From a checkpoint of a small image captioner.
Model: 6.45M parameters, 64-pixel images, encoder arch poolformer, encoder norm layernorm, encoder activation quick_gelu, encoder moe expert_choice, encoder num experts 16, encoder patch size [4, 4], encoder depths [2, 4, 2], encoder widths [48, 96, 192], decoder width 128, decoder layers 8, decoder activation gelu.
Training: muon at rate 0.026, 16100 steps, batches of 512.
Rows from block 3 of the image encoder of a small image captioner, named by matrix and row number. Rows with one number within an expert belong to one neuron, the router's apart. Each number is 128 + 24 x the weight over its row's rms, rounded and kept within 0 to 255. All counts start at 0. Numbers have three digits each.
Before each expert's rows are labels from the 100 images, of 14848, where the router gives the expert most weight on average: "top examples" is what is common among them. Only what is clearly more common there than usual is listed. The data: scattered letters and digits in many colours. In brackets: how many of the 100, against the usual share in percent.
# router: router (encoder.blocks.3.mlp.router.weight, 16x96, trained with AdamW), inputs 0-95
# up: expert up (encoder.blocks.3.mlp.up, 16x192x96), inputs 0-95
# down: expert down (encoder.blocks.3.mlp.down, 16x96x192, transposed), outputs 0-95

# expert 2
top examples: count: one (81 vs 17.2); orange (40 vs 19.3)
router.2:133141117140117094121159103116140168138099130080142143163107084148136157094149130154149121111094097128101159121131167155071166099119135158160147101140129125150105134132135077104094123105115092123126126140144170163122113102164135095144119139099109138137121109107101098137108147089110148169
up.0:149115146134153189131145096097127088144151162141148093101121146130139136163087153162107155133167128148109155090175128128165119119144116108140132139153140127112144104131127112137115117122119133133149088124125140130132148069085148153125179098152124119114125118162091129071117085144090142125
down.0:175171137112138175114072134147137125106146112153085156128134107120140121092117136135165125132147131159138173124130137169087174101121116100102131104134151141125134193115153105144142167121118137092134120100087143091128138161126125121112103105129118135100105150092170156122135162136151111121
up.1:150132093131117084131130098134067110161143116115165162140121125119142125109139154132081148137147158132142114136113156149170148163121113133134144151149074121146112120147142088093094160151109082128102184167119125116117128116135131085124107087097119113151102147115136081145101122143144097142
down.1:120122148139146149100074143050124138086128140136141103111133112123153113144126134202118120111102134100109162080164119131126128093132125154140118124115133102129134097107113087159186135144139125119146144106143129158138103143129081163083100114139154124153107130147157142138082130135121136120
up.2:131125124157116173123101133123123100117119114119099098133130120091127109131138137115142105152134131117135142151130056119140088068103144108100128150110171121148105117150174155148181142124119146096127118104147134158128133101093116128130152132167160167081171113159117122122100090118161155159
down.2:145124102134134087158151124121125106100146125153145175159129165129113132158098134152107162137105128123126121144145151138091112145114150123076126101150071126153163060115106118128146153125148112134110073104117124156150135126160126155137099064156137117136141104097141129155132085133125168128
up.3:149119130129129146103117165131143113123147139165154092137123151140134127109139128080130122193128131105158132121105135140115109081162112075088111149118113091133149155144149167125126147146119121160092158138163101111097154128134137125094113143172108164106091154144102149153080089120105128092
down.3:120154129095113144132103149137091097128131112101168127140164130067133138135147177116141136137137178144113084133134094162163184145169108130097110073117141090137121148147125143109140108160127123099133143123112167120150149130149120099112128102126109082139108118124120148145128168136106074130
up.4:085107145134122125154141109123106129095171138144122136095081140143089125102125096094179101121152097133093141149132128155145129129134174159136150149151127139072137117117136131147185156126087126142106087115109147111133117125126098134115153113147156152085131141128162153120074132112090162138
down.4:137090123158152130095152126150140128125135152110132114147169090107148169130163106151091108075080095107124147132084147112122128150110114145142127112151101121135160144142101139105158106137161092131148158126142109178179105140118114110114138180095116097144127096166128160128118099125103116143
up.5:103139143118080160129123109134116183148161151141131150122133104094126129122159139161160158089135108126132104147128140124131117106135118118157121130122125145147117163167120157088120125141134177116112119079103162155098103100166163066115097140152106086111143112175120118091108135107116133164
down.5:126139147133125127111093138151137134180103084154143120202134126132148143116148097060104148099118142113114121149079155126136096119138130154116105152141113157110113096115102113129102112175120144114111154134108131130159148077114179134107128167117118141113144089096148122129141132167160112124
up.6:136170100144113178121124125144164133106124138120132107096114112177117148103125103102121124111122073158120107089139097127131138130123144096127161173132175087121137166137105156129116114116115143162164134153135152186163143153108116131083146154156111115110083110099135170116125104119136155129
down.6:177152120134138102115067102089116134105113112134110132153114116110121125118116169128126171131162135164166160128173136156095165103178157101139131108131122136125131128122148091136111129128143075104156143100123135119130149122091136166101146082112160133165120119091106082134121136133162112152
up.7:086143138104137133151205125111137098137108134127112193154165143090155134125125104146153089121101126112143145121099110144104106088117092092120113148135122150128137180173124150100132132144142103126137095165129098124139115098124107079136120113128129123139170113178115124134150120106156109144
down.7:168107127142161125141098119106153134152100083147156115107099139126120121119101129151121166133125145135133121155124121085124097185127100142091170127107096145132100111135132112135181099164080115098109147163122127128126130153169175167119155158114097093134104145095138121135118137093149140095
up.8:117132156125173098162168135143133111138166146153139109135128160055136122123120135113179090055142113127110146114125103104138111111137120102154126124138154125084148132125162130155205134105085121136117100110148152151123114111151115145108147116114127149126080141126139121133144112167118130109
down.8:140122081134167152182129120123156122122099127131063164168113145151106124148135153106132155108123101147147104118091136163089139169124112139129162125121121149092149105135122099159123138117149109150119099123156068150176109149121143157104135124114117145149141095130103137095124089110123116086
up.9:147087182126126122161090140141167155140116139157127149149113123111161141132139162126126161142144154123107162130131104088145111120087124109113136084129154154142136123123140147100136103144165135127061092099116111120159117101093098142082100139152122133093150117146194158116120120103113139133
down.9:112120104133139078130059121153123146171137145079148098138140168125103136128123150093153161136122177147136110104136090065152104127137151137114117124126143169112109120136121150104157097152179120137118139168128113164154131118110112155099136098134124144106133104115115157142168122147147098144
up.10:182133121133154191105099155122107106151157076146128147099120095142131090093120136120134143107177144119120126163114125117157136142084148098140116153138175079158117161136126148141138171113119142141105141112113127117162122071111139119115127123153083077124104153134120135137144108135129110143
down.10:107141126138102134123166122197101150155088133122126130117106135112117124102134099101142108090103105138135124157115131162144162088143137145087085096140133119118112142114119163130122121113153115131164139102121146118140072110164127121091153179167130149086169102100174162117116138122128112151
up.11:134156102128099170123163130192116141131137143119181082133154143119121121098165177143141155171124088145109093137109127102124127133138116160155103095139126127144099164110144157125112119117109118156101123135124133109154142105118158113126107182143114126139119126077115093106163102097095096143
down.11:134083120100123150130089137092156096103114106130115131100133129148137145125098100112106131167115119136110150142130103168140124112138126140156142139124117088102104065077139149152212155151120137144136132142119120156110095115154143137149127158124163136185160132141132117136106119143114159080
up.12:156154091120133187109122143113101114135168111161113213140124107118116121123143137112163098157166123119116160149122155125151124105138120118136113133106152125092068159134167141135131105130116124130110117072110142150124113097110165130138108115136116112097099120156146096077134099109123128153
down.12:136107121151159129109093182128138137175134120099134169177122073114155129101139130113152134108136151070125133112083108151174144141158130143109123092146095125121128133115098104135118119128150105103107155119099120108126127112161114127136076125134189147133144097122153147126152098122086096142
up.13:144114122166112144090132117132102123135119124123126119108129113160177128153147108153108133091116124169146097166150141128106134136131177151142150122134145117155149135121141081138114142090088125145102150130125107160127184127123109133194090109124115122106103137110186095147067120149111103094
down.13:110177126164121127101117138079083127135126113114127098153178131123103131115137116161126093122073112127100158100122139196114151133127125127177110153142130125115131103128122139124181142168149093139139116127085128154148111137119122096079158121152103123187138125150148141135137163150129128140
up.14:092117134159127125120172094137126148155170149103146148137115115115141129186136130099104134085130130134151140152203139134120150140085133114142101117103134097122138123158146149132086133120157162149102156167105101140114126130093107128127110093128149121114084145139141104142074120175106116165
down.14:139142129114131123082133111078181132117149115110119142097174164127153101141143104150122125142107094140109099109156144146134130140157154101135140130101098123116155104130136129109150159111107106095137142079132113123074151144111146166129138166140150105167078145143090161089138132129080149153
up.15:151090169150104099137117146134115112088119123130133143090121115148130136150140132132113135104137142173101115112111088165126092122136090166116133123133126109116132113099090112144174124130125121139116115079142146133133107090136131127178092187143180105143164139157178133130161152115081115096
down.15:144153113096110175127154155148079153154152124096120114103152126114100126080148128089150119135138110109087092150098116123131107141099150097158176164171107168113127158140141135089143094133118133120111119157112118147115183090131141111116167112152115125079147132123119132096111116113152140118

# expert 14
top examples: purple (90 vs 19.6)
router.14:093093143132116110077143146141179131151136111119128066148168151110138115139129126125146113133101089147134162074130139143118133112131167138150134117160137138165107103152110089116159129093110111117143134132125069110090157094160100141163131138143154145127090159094112119148144111102117157147
up.0:137156125096119155143121122149097113135102128109096096122137128067134126120140106088161180118115096132114103124105136100153174156127093116156108133120137147077124105150162133144113114124137174170149091101164118151116152124134183131148138159128109100134139150167133144134083113147108162109
down.0:154123155109125157172115165094126119157122110163123170111120116147152073157108122157153099185123174126111113131114181104138133137129113084125097136127135165155137150178110094115128112097120114108120124112116095115106142153110119102087157110089126104114103128152131144142130097110139135168
up.1:097108106107141135145126118121131110137150179088135152157149137150158117163111112165113134129126141114107066134143162111150126126154083122091081176107087067144172121125136131154131156127123116134127124135131149136077106127122154165164118166105088125102125150133145109138126116107161149111
down.1:126123137117112109135164137125180124152129108185127140066116109169137150115135108123106092117138147127117145123134146150104112074152115137179157135144123136151116122127149108097131133082137122158139117150114080149118146125142073105120140150122118077089152108152121163127175090142126104156
up.2:136162144079089121125110139123115077161142114130139110180076154143149123155121108116112157141130140094117123161095127163108133116118095118098138111090113097150119099135096116135174166146122133106111152101113180095101150138125157130115152183131135130169141118116120108120159166147138137107
down.2:129114098124164075116118171093154072161140115092138170092119126127137114140130090143107163130156160162171156111121166126107146140111092107097120135130128135167118105154115099111124124112173107107123137147115112137120166139125141130091117076104158126148128140102171136152150152105143116144
up.3:163152134134119150121165115136172155155127130131125133132125113124119119120160170122110129112154104149144135124195123136108119112109118072137130127141156109143130166138155126105088144084058146145165133120126109115147130100117123117153150141166112143105116085113062110089152108151085117145
down.3:103180131140135147133136133149102136104152154153156094050090120142121128149113127116127127126133143149145126160092099145135136150136117155112118129130139080111154088116122092147169158097137107112124166163079176135126088133120116104114150130139175128143099121120145124141141167161158100105
up.4:120113167091133126160197138187088143135107126141108122144134126141156128142115129128119104129089165113111134139096122119105122126070109142156163107148128127131099131108076117131138111146138086106115147179135122154114088113116145111118104144116169098126157097149170113165169143115133109143
down.4:133099109129171132111083118121016126131146121122137103138130119147141117106102107130108137119118132098101145126127128115152114176093139097119149173106108136153103130137130125121186110144087176138109200140125135135150148139135146147138129145104109119133148122097154109131125149139140137118
up.5:103104117114158162096130122115171149120126113139118153109126123149142159130126137106129126113160157116134109139167132091092100114143125082122135165108196138112103111149195164128108116107130176149143154113123115170108132101125124130119085157142145129095115148158113137106120118069144143169
down.5:129156156140126160112154144140105161136121108127076105123123080105121102131131148122153123123138090123132131123104102186153157123100172115156130104135167076127159127128116061139126131146113132131148109102153127100187133140112085095120157134138126137120139128084174109140118113178125135133
up.6:114189116117124151135153129105163140107129119129127171094144148160075144146098090167137082103107108106114143114131132164095110131114129123134125159101135148126140115144086150085133097155161125129172107138154087160119116155105112083128115116148101119151159132160148135086117133117097136158
down.6:135104128129152165085127157170088120123161116161119142100112122147151142138137120133101102103142161156105150168167159124110116146087157132157142118120116133146091131124132089119067107106086161120119137123144129119151143118113139115156175174128112086128107155130132077111102136077126121113
up.7:111156103133104083175104096126110118129114157102167150163155160118134131134143132132107102152086138111110147111122122144130119138117082083096120150133112124128192137124098152113077128134123071127144147133126129121174143145141157119106165120099086114162125124172133090154130160107138115134
down.7:163122175151134168085108154130083138140137102143087130139140117124121143130150102107128150088148143102139112156180147122127129094130169147133122128115163193107089115134125117133155090154121143113097142117161140133116115106117159124132114145143156087074110071080136107120126142127121144131
up.8:159123150116149183148167123140096169135096132129115114134131160145117138134130159132106093115119116124126166152107139140131138144112094132146163137177147119115124157125111112105017122138111133135127108137161143138140104157109114072127156159108124090122113109134128112123105129112092103093
down.8:161145119136106093137134139122078117113144117152154131124142092116146165129150120188136126122142105075153140136150133157123132140120117058157144101108153102139130131154115126103175113131120142137133136129073141174142144160157154105126099071110103110139137134109136077120083149140130110144
up.9:122155085138082143138107113162101107144164155105154150115122140123125116120136124130121161117074179129124112150119116122119101099154129139112160114115120120133156132156089102140121146123076139103115162128128117154173146140094147140154173148167090130100074118149158140138157122130098073113
down.9:135146125120149153111151153108116098123125136136090123119143139142133118106113104086154096087185135126097121137135129128108124150129106097108108173148184093157096122136135136105136112103108138165117117113169130116095117090091131116104145175146142115171199100088139124124155102124119152155
up.10:139110106149127127133141137103144111104170146129075159148099151139080111165094106096112156097158122155086156115128109139159146127120102138162130093141117156144144154114136148098125082159094159125132095128104113096167146159126176159083140111160092127136129152128121162108140129127120117102
down.10:131149138084152160082137127115190122138148148118142157173158129109142170103140130128130125130125133088105128128135110106122134130088123121126132107113101106101136114144141110140084138116145105055149193135097172134115103120151151132154130108138152132135122130162119092111089145188141127124
up.11:134136118107080154086129126169162173103109176156154157130109126120132131152124112150132149120112092147084097146096110179141091115171112131121103108145134135090173120106119143110110117120128132126115106139128109140109132097127155090166136148139136179118138145127181145121140101079124108159
down.11:132140092090128122150165120140075133127118139139135070133129118138136138155097119076173137104128049136152089156131155167153122110126155125125130168144123142083129119153131147142140142138118070091117126122123138156101111154125120124123144083145137122120133109138134082084125115139163145145
up.12:165169144119114123088117129104066118125125131138119142110164117158117179111159098146125100141148124121143107135169141126114127095133136098139137137084126139064090106147150134139097120123141107097150144137111138130129133133161162052108101087129138118144144113160139117108156165140106158151
down.12:140154108148117117119134149118164164162101113095144096112141128108132133147160126159126173133087124170127130166127120117135121093128133094110141084156150148148165100146086112139135117119085105131150105152153099143163164110098113142180149114139117101084095138104141130166120081129094107124
up.13:109121128143142071156129110140106101161142138116162186156084139121134132101139118153122108089109138175134146169130124140132112123117088115131111159134129094148117140144134134129104117103151101122132137086138100138140109130116113083120134098107080122162184095160131101098104183163131154142
down.13:147096150132139146131076145152159140146123109135121139186136094143157132108154115113134158149138159097095118161124110138089102119087165124150105116141141165137101108110109157126160122142055146127096140114142105133117149133130149136091140142162152116106148091096134084146104099144116090152
up.14:134127108167143104111115133109162121135101115110135140102133111096141141100164118146120151120120121173132110154154163111160123103132122162125107109156138089155152137156179081156080181073127123157096148128127131107150138094113123122155128120114125133071112161146128125139130117118081077105
down.14:120105124120129133153131095126132106151163142158124139127096125146140144115071184061137098139099137112086127123118090127139144127143116145142149137133104126127101146106155091086176122123093135143123137108131094094129141169118100167137133182149126118176128099157095136149175116139118121114
up.15:125139165143116128124106110066085133099156167105101154128114129148095177145122094103138142092148166103082123123140148122125137128115098139126122131101123150150162124162096116098093117158127165130122129056102161107136118117137130116082160158125140156132157154144137152112109153110159133127
down.15:150143130084134160112104134116149130173122124117149120182158090129137119151146115062121095163151135081119138145138122143138110115115130065133131111114118116130104112097118073124095107128148102086114146131160125128143137159140176119088151108133158130180113099157127116143143146158154124121

# expert 8
top examples: count: one (80 vs 17.2); pink (71 vs 19.8); white (40 vs 19.4)
router.8:127184127099092156091117119121142147174160122121154078117120132122161122185114139158130081136090094131146155120141135107135144141091138142111120120133132108131112124107158110128084142146147111106172144185108132128107159125126084115133144078101139134143123151109136156139093127148166104098
up.0:121177098108118131101154098103121137110156111086157136128149190087157137124151146108109131104087075127151139118138156168144135138121160177152112147170123133113121114154137138131092149096143094120131077125132099156153124120145137104125101115147116135164072127115131100126094118130109136155
down.0:144109144149139068127094181131095110099159132133126117122082127167169104128160118135123120131125112128110133115126169160132154102153136111094154134127113117135092103152151106118096149161137120125101148125158119098118129156138110144096139159110101116117122143103126154117109187091132059167
up.1:120098142101120128141126176132129082099138140130106139146127115146117148115120078090114083113186112145116125142148161163092146100132137149119140144161145136160101118152137106098158123158097146080128152110120183137097124120124153104099109130143141120116161138123107156133126134049152109139
down.1:129134137093167128144180101152145130155154124149145117129128110151142136163068113159122126130119114149123147117089164131144121124086096115172111102134112139124127088091090135093113058140141103118155097150133097156113118112166158105132131116117118126167149162145109113117142174121142118165
up.2:122158100119114076105152143160093196148138137122119141133152124083122119137147143166127137110143164125136093126125134094112096155114125188139107130107120083114118133160157144145142123133130177155119085111126140121110152129140123070127113154127114125118137133116169164107117143136060109133
down.2:163143171131106182167130116147090128143133123136093136124063136147145129141140121135124125123125095091121065102154107133161160122161160126115146111119132157114131129159086128153135138102123136130149152108138092146094131119075100138118112093120142141118152143146135133140079112125189167132
up.3:133113157131131136143109149162151119139106137148109127170155155100097177143116101095132145140133104105146091142116130103098124167130090128118110054119113128111174187152148166165108124115089147161126147154135115094132131151110142113125152110143122148123095080114115092105126148132127093142
down.3:119123130151167190115127123116146125121138126105143124105102117121144107127131094119146140111111133104134151139153128117142186101158118136106131164112083176160141134147107137118147170084172106139110124084130150068123144132140098077152074162106109105173098134120121129124123139139160123136
up.4:145103127127167070131153123171155134141147112125101094108138102151127130130116122158176114085145144170134132161113137090095070130130146094157104124115144091117171149156162164159113152119160145121119111120118120153120129107147117129168122120112117152063120093153112140115132105098115140136
down.4:150129121107109137116107163145107102163132140117142146088146161080171128142136157100109143135078143152158129081151099132089153110127116124080139152134113097164157077077143110148134146088101110115137126128131113108128139124159121153157146137159145137117120118139090161083136123146166117158
up.5:088092117139140120113088131157195121125127140104119111131111138147109151115119102064166144131121126160113118143127137126112090145096161134143132118129135182098106141138152152095158146127089179169116119136135150135139173146098137150135144109133131143064142142118127144110098109105114115084
down.5:141152120123115134150104152094087111123129129161134150132151135128115108117108145152132134179096175131145100150083118138160106122165131062134143134138103133149136180159110124109143087117110103106119152158110141156107127103142136099081142102103099099192140140157129110150127148106105132165
up.6:149127118103143147127142154159071136117153153107112115103129135118074118103126125131149100138151163109123124107111120099162123147098079114119137126131117126137149144101137149124062119135115175131190098152161175118147144117126109101109108139085124133126142154144170177103167111105125138098
down.6:126106148125158128125078138089128119084109053131136121153126130136150122147139145120114158165120090151119130088132114131121148106179131092174132141139106115153135138115111150149119154109080139160093124105134132138116152140118160165102134132177140146130093112155109075161111117157101104135
up.7:120101157148154156141068117114218127130091143142157130133136117116138128108132152145149144133102138126124137127104078103156104101159112095101124162120158145144143109084113127156129093113160128114137101117142135154103121086118093142098117175137112151139139124138153153118143129182128138096
down.7:112115099076109124124146140187155155134104137145109154141125175087099160146122143098118145132127124159119125112111156122102103162155133160106090080142115155141138132143141125165105145114131096114159131115109127090106123052119074123121152116151115124151115149130132155135173157112105135143
up.8:155113129143111117130111099146093074139173140113170165116117083140159147145140178128108083095120120106068168136157096143113141098148124124144144136148152136139130119099140096112154148133127141094145106123145142132168067130115121140127126169132152105158168102164110131122118121135095143128
down.8:133154144107118097076080132113038137120123136138120128107178143157131080118110183155122153134109148135145080127102131113119143138163127121172133131095170182113104169106119127136136119107135148125122145135137112158123141101118096131155140132116152115136099136103139115150119104137111097142
up.9:104131131127092142110174130100146104089088136103099099120110130116132132110153122112118148084153127153105089157122100161139128117109157183123129128174170131151105111129128150087181170129111135099117103118149174120145118133124136091150087130115125153127169146155114134129173113113092140107
down.9:130127119107171109139133072117148169118164153166144144101110114124162132148123131174120090148121098137127124141140141129111138146099084156143105094112110143132141106152129118128116103122152115118158149125126121120083142109128122137121127085110149111184110163156129130099072187133177138083
up.10:094149113108139178109168118084168160090155119155160125111123159146134117156103157092096114104112061144138156150154120149126149098124142159145140153116172095157138116133171123121129117112138101138162130098125111140117149103099111136107113162107136140122098132142101145115085123159104155124
down.10:101101125129098144112139148167123118095119186114084146142118126123142118121125098171121103107095176112122155100144131167132141098137126160118120089112161140166164129114108089140175114131140127149143106090095126108161072134115099110138122176129104122159159128150143150136118122126105087147
up.11:149121125131128121136132103108129143161088111131120175119142159145119111101103152094166149143150153166166121155138144103120116090124174135137111097130135170136118160117142132115155114087089136098146165125102079125141155093098127151162163092135144172079119148125083114144120090111126134133
down.11:100127127141163132148134106079147123179137162102090122121151142123126102130112109104149140160060130152133134109120130153146138123131123127148146160127084153115156109126126115125088130164159104158105108133154121132157115166145096095117179086081138145158118092132111136110154134121178094111
up.12:120091110150096124142121148142113135099127116102149141157155131127119123147134186177127119132140129103111103117173140139126141106129095111108128101136071099109134142109163118113177179133116139125159107118108151106155126084156117124157092147122121134113099162149165157112158057106113150115
down.12:113128112099128149108130145164095166098162100161138118157130138123143116179129140113125157155127132149154133111099130133152130082135123064168106116127134110165134168089128169156114125088106113111119128135100082120143124088097148107176114149182094123123116111158130100140147128139108151115
up.13:173154133126147109126108128163147154174147116184131108143126096111140136160096143117127099140111109126143138125140094106105110129108095105153116141087159174124093148117121172102140103118117146140173158130107107160083150139129139147109106169158101120100125082172101117132144087140110124148
down.13:111153157131129204131146143120127116148128113153133141096127155085097131105129120092131133084166099116152117124112108135115176153123105105115129086154166087146150116124123100175126152150164108156134108135130124091171121121139163083110126140116164116087136127106169096134132119136116130091
up.14:097138112100128136122138125159161140172136134107120097099112127107173145150141152125093150124138095180091120147112119103135135151141146127130178095089181114134118133142136084156084157136151118151082088146116140135129165112127079097126156140098136133092094122092112121166138149137136120134
down.14:114106108121112095140139139125161139117100164127118113136121137117081091112102128120121156143116161147144110148125099172188137132159138156122126144191107123130151122155123127116151142155191155149081138128119129125141124155130074120069131110086122122139130133125194158133146128151150150119
up.15:125149081127109124112158082181123143121153135102150122140138117119157104120188138112127109115099088178121117162135142123137140160140135155120130107137123066138140133136149092158089182072157118137132131118102149146129149119134120134161161108119147106142085153111125110136092143150087119139
down.15:111074116120127123162144142116107115122130134108140091106107155086130111139118134091121147136128098146101121119106123174151164125158142152136139103183094125123139121114147124117195176146171115148091184152123146099106167169109115131118139150108128139144103141088169149152142121129112103122

# expert 12
top examples: green (91 vs 39.1); red (75 vs 39.4); count: six (56 vs 16.3); purple (51 vs 19.6)
router.12:140063138145160094073127126161153139109146138098151118146142078151164174137155117121138129127156122144162113152121142111134136147111113125100117098155155090158143135156171116126151171088110162141121131084132115109131128127126119123120110120168136156077145161137080129091143127113107140125
up.0:164135103125111149154133130145174137123134087123115162109112082126152115106098163152149157152117131101129149110119164140094106128110117128137145096095117103166146125174195101110168150123108139143138142119158104096145142088096136107100142107121087155168137133119113136116096107120089124164
down.0:155112152093164151143154113154150130164125160124111128113140146112108109110099153135126120095163102138129125134107111181118157133142089136167102121142167158103110143107089157137171125144095130107110141151120062126130116121121121070182144132100112112146135127099171101135101127150103102137
up.1:133169155100150111122114174124127152131154084123163143155108138142150098123165136124106147097165137127123086130122148109145083126150120135143078102113149102101135106110156129150114177161151143128100094071162146135129130095148149089176138113149120111105111129140139093127139102099169137131
down.1:104095093150080155122172124149126137133159072075118088115134096091100108139117114119143107145144117091133139100181138121119103127118150115127163167193119137135159124152156109118140109152121136160165123139103111141152167153134093101147143108146118151121136137128171124129145145109097135119
up.2:082118107164099080092161144161140173119142147107162164131129181143164141136143110101129149099091103159121091140149135127131138131121155132124123103142116080166134167153155135102101143084118134134134116122122092121145145129101128150139161138152133117092115138128136108171114115069124095139
down.2:109099106116156154118074126123145146117139104111134128134111145129138118161132123129117105144106126173111129115103129121162137090143170106172135104129077171122098101129121134130108103138210118097112171119160123125085149143120127141097122143118137151179110122100127139174143162129157170119
up.3:123142105105122175118129123140139108129125137119118149081113076105145109110100115147142146120126109112130134148167164152132133169135132149093114150107127097157118119172070151123115118109116135142147073176143153121097127125149116101125140146129107159105158204118106090165144085119132125117
down.3:150138140062102151101124120089129124127149134146141135131162165131153105115148120120118120171123152147123124115146130126116119089125111200155137117148129155130111166108137110109109140104154122121099185130108096108085122121145098127184104116160130106139100117156085102152182152116118144145
up.4:157180142110141206121136126141121145116158111141128092126149129174104135129122101068138100097127092160135135125153119125117109157132132127076105163080179133152119126146134101115131094122126166159153144125169129159146137127096134130146121100107126125107126105127108132122082141117143102095
down.4:129101127154163140059125171116138154150136113158137145152126139098148142133122171155099126141131117067138140083134120096135134137098150103157119112130115097143166178121123137161138123162124143121138113133119114100140142118130106130145154172126131151071099138152109124082138063135122099132
up.5:090141136185127149096123191151163148092143116143137165154102127141122111132128152127167123127111124161077101126150157127098115133086128102119116125121118071135168145157152135149119145133119089135124094122137117110155156107089153120156154118156111117114095141168124147081118107111129097148
down.5:130177108131152166144154116130154115114084117113126124113166137137103104138147079158081116120129132140124115157129125157141190127108210121135152137121146110138135126110077108137152128137137110115138122160085138113137113144097123112106154135147142161092130099084118079159129128103139150102
up.6:105095141103125121154119102128104164171091137147092133108155097186108147123157153140101106184104129141127117154157158149154165114156161155113158140130187145124161105115146136085081097137139139132110123135123094108145118109125152081135132128139121099119101103091143129122143114112112113112
down.6:129123084147142159110119095102159130137153157124163109138121168119138130105098150167124104099132116125136162103125149105125124134124143159134120131160139186142133146165115158109126093109122095104108159166124127153123073124150129130130107158106103087167118075113162087113082141116160122160
up.7:112147085114100129137132128141148125142098169094099133124132158146093162117125158107126173128119114130088110120169138126115111138146168180128145130130148160121151163123116145088078115136088139177107113159152142127137119134106153146132159085136074145115104126105115122145097085083106129147
down.7:107088112146150127113117124122136100134141074141130143113125100137152132157137137128123127153141135166103124071144140139085138134131137079153159120163091154151132124093121130089142173121140077140158106117102129113057145122117114130134093149112126105190137127110124120155133183149147150123
up.8:111160131104092107091117167100141173080143127150135099167111148136183119132129155172165168113165117124117099127108145110146095117175163145128121128145112078130128124143127105107158159081140109132146134098109102115108131131161097130120163124148099134145106134147146085152110128111102127115
down.8:152099130136161115132149118166170136105084159134121137093142104100094078091090140127084115123183113142145107163107128127142176142144085113117113177122118131121135132107157159149127118140160113129139132156106127109115097120143160134106123141124135100092141133151109190136095107165123117147
up.9:132129112119138155126139115180105151141130118113155127101106175070120122103153176178105111125113115121128115130138111111119106139126068127158157129104107090123114095097140155165121104155106118133090143171119176146148105106128141133112135146151120161151147106141162144119102107189100137132
down.9:109136181136110115120094101140100129152122128137140104139123089130133139121160152117143168127136115094116105121148111180145173113173109116134117131110148094141130121137126123132179149118088093167118137101070127080096110106124175116154129172130159147129122134139091099124144117171106144165
up.10:127099166141141126120095132126078084141122138130100091138097131137156148123117099073110102127103109167157144151135116148133144096186105169114141135138117109125117142117139104154158144118138141131106133135121161094092119213114123122129135178120193123109132135148120132133117148139125112097
down.10:155137135171153109144080141116086073089179118138122140131112149140098111144115106125108116141112159134148139139136088181117143135122133067128112142065106135118134141154105127121138131126093172109155132106114156127148100181130145124134117127156130122142151103133123106121106149121178167103
up.11:146153114168106110103141151152077168117166128137170090107107116138081172122097123131148102041140093121133122139118107137110114115108129128127116180135153115147106172129147138127117125117151129182144146133127124131129151128103117098162111134151129103091115095157161143131125149109105133119
down.11:121107131115146131142114174077145141139116123141114117124176125150119117117159121113133119128146083188100145134099136135138126151174168170125083155146131171154150111097122118146077140120109103128092151127146148169137111126090100139163170121137145154116154106124109108110128124096134100078
up.12:118124148158120132146160139127154124101125164090182135108106108121102106159124119139149133091128177107098165110156095111122105157092093108132129130109139119120147178119131098148111109134144130131200063145138110132113126100138129137140147084123127138148162140137155096148144162110088139106
down.12:171129166147122159144128121138183119166112124177124116170134101110118125142123159143122128152158103094147068140109127110140129126172097120114133125113125104114151100062138156148164127155128118138070102138095142115109114106142096117125147145141149118114132119149131175113157084131162121112
up.13:109161126103104186140127130180084125138128127126159119121150144137143147118116145134129095117096113116132143168088127153138101105141088198145131132169147107117131131137139124103145123155128117116143129184104125158106128120139119081089129114136131122117176127115209120121110106127103126092
down.13:124160143153086145105121116136104120080133097142122084125114109125128109149130163140099150157128089127115154089158090163132147118150138086147153126072147087137137101119135113128166133136121152143165112083122148124160130160136164126103101180096128128194092118116121123120142145127129113137
up.14:117131160124104125123113100201207171130114132140142116120109162147147130148123105151137085126096135151110115128118136148132116122108124129134130109085145077136150123112113143136154130101104142101116186107065143161119154131112143107132155136126156100112106138129153093114094168099126141135
down.14:173146130127115125132135156067088136136137148118138079100153130182148117116127124128126112143133126106168140130104118152121155118185091125125116121123123129113126089131110160095126144144181126111135113160141135130102121136163100131138113194148121101124118155143061153086129123098133140087
up.15:137119148093136181127111134163118134158115104128148115142124140136145148132123131141113133166160090098158149160105134108123113104144103160131089115121144090085092125107142178143115092156145123090127147181109093121115108144148175126107103185127119111137149120117184085122153125137120118097
down.15:121167149118128134117115133158112109136110088091116143141141105123137133128142131186101147128162087134104102132145113131109117125152114147118122097116190094130137084136147081121169122133131120131119127124145151144125112139131177125084089115101123139165124104132073103111155172188099158149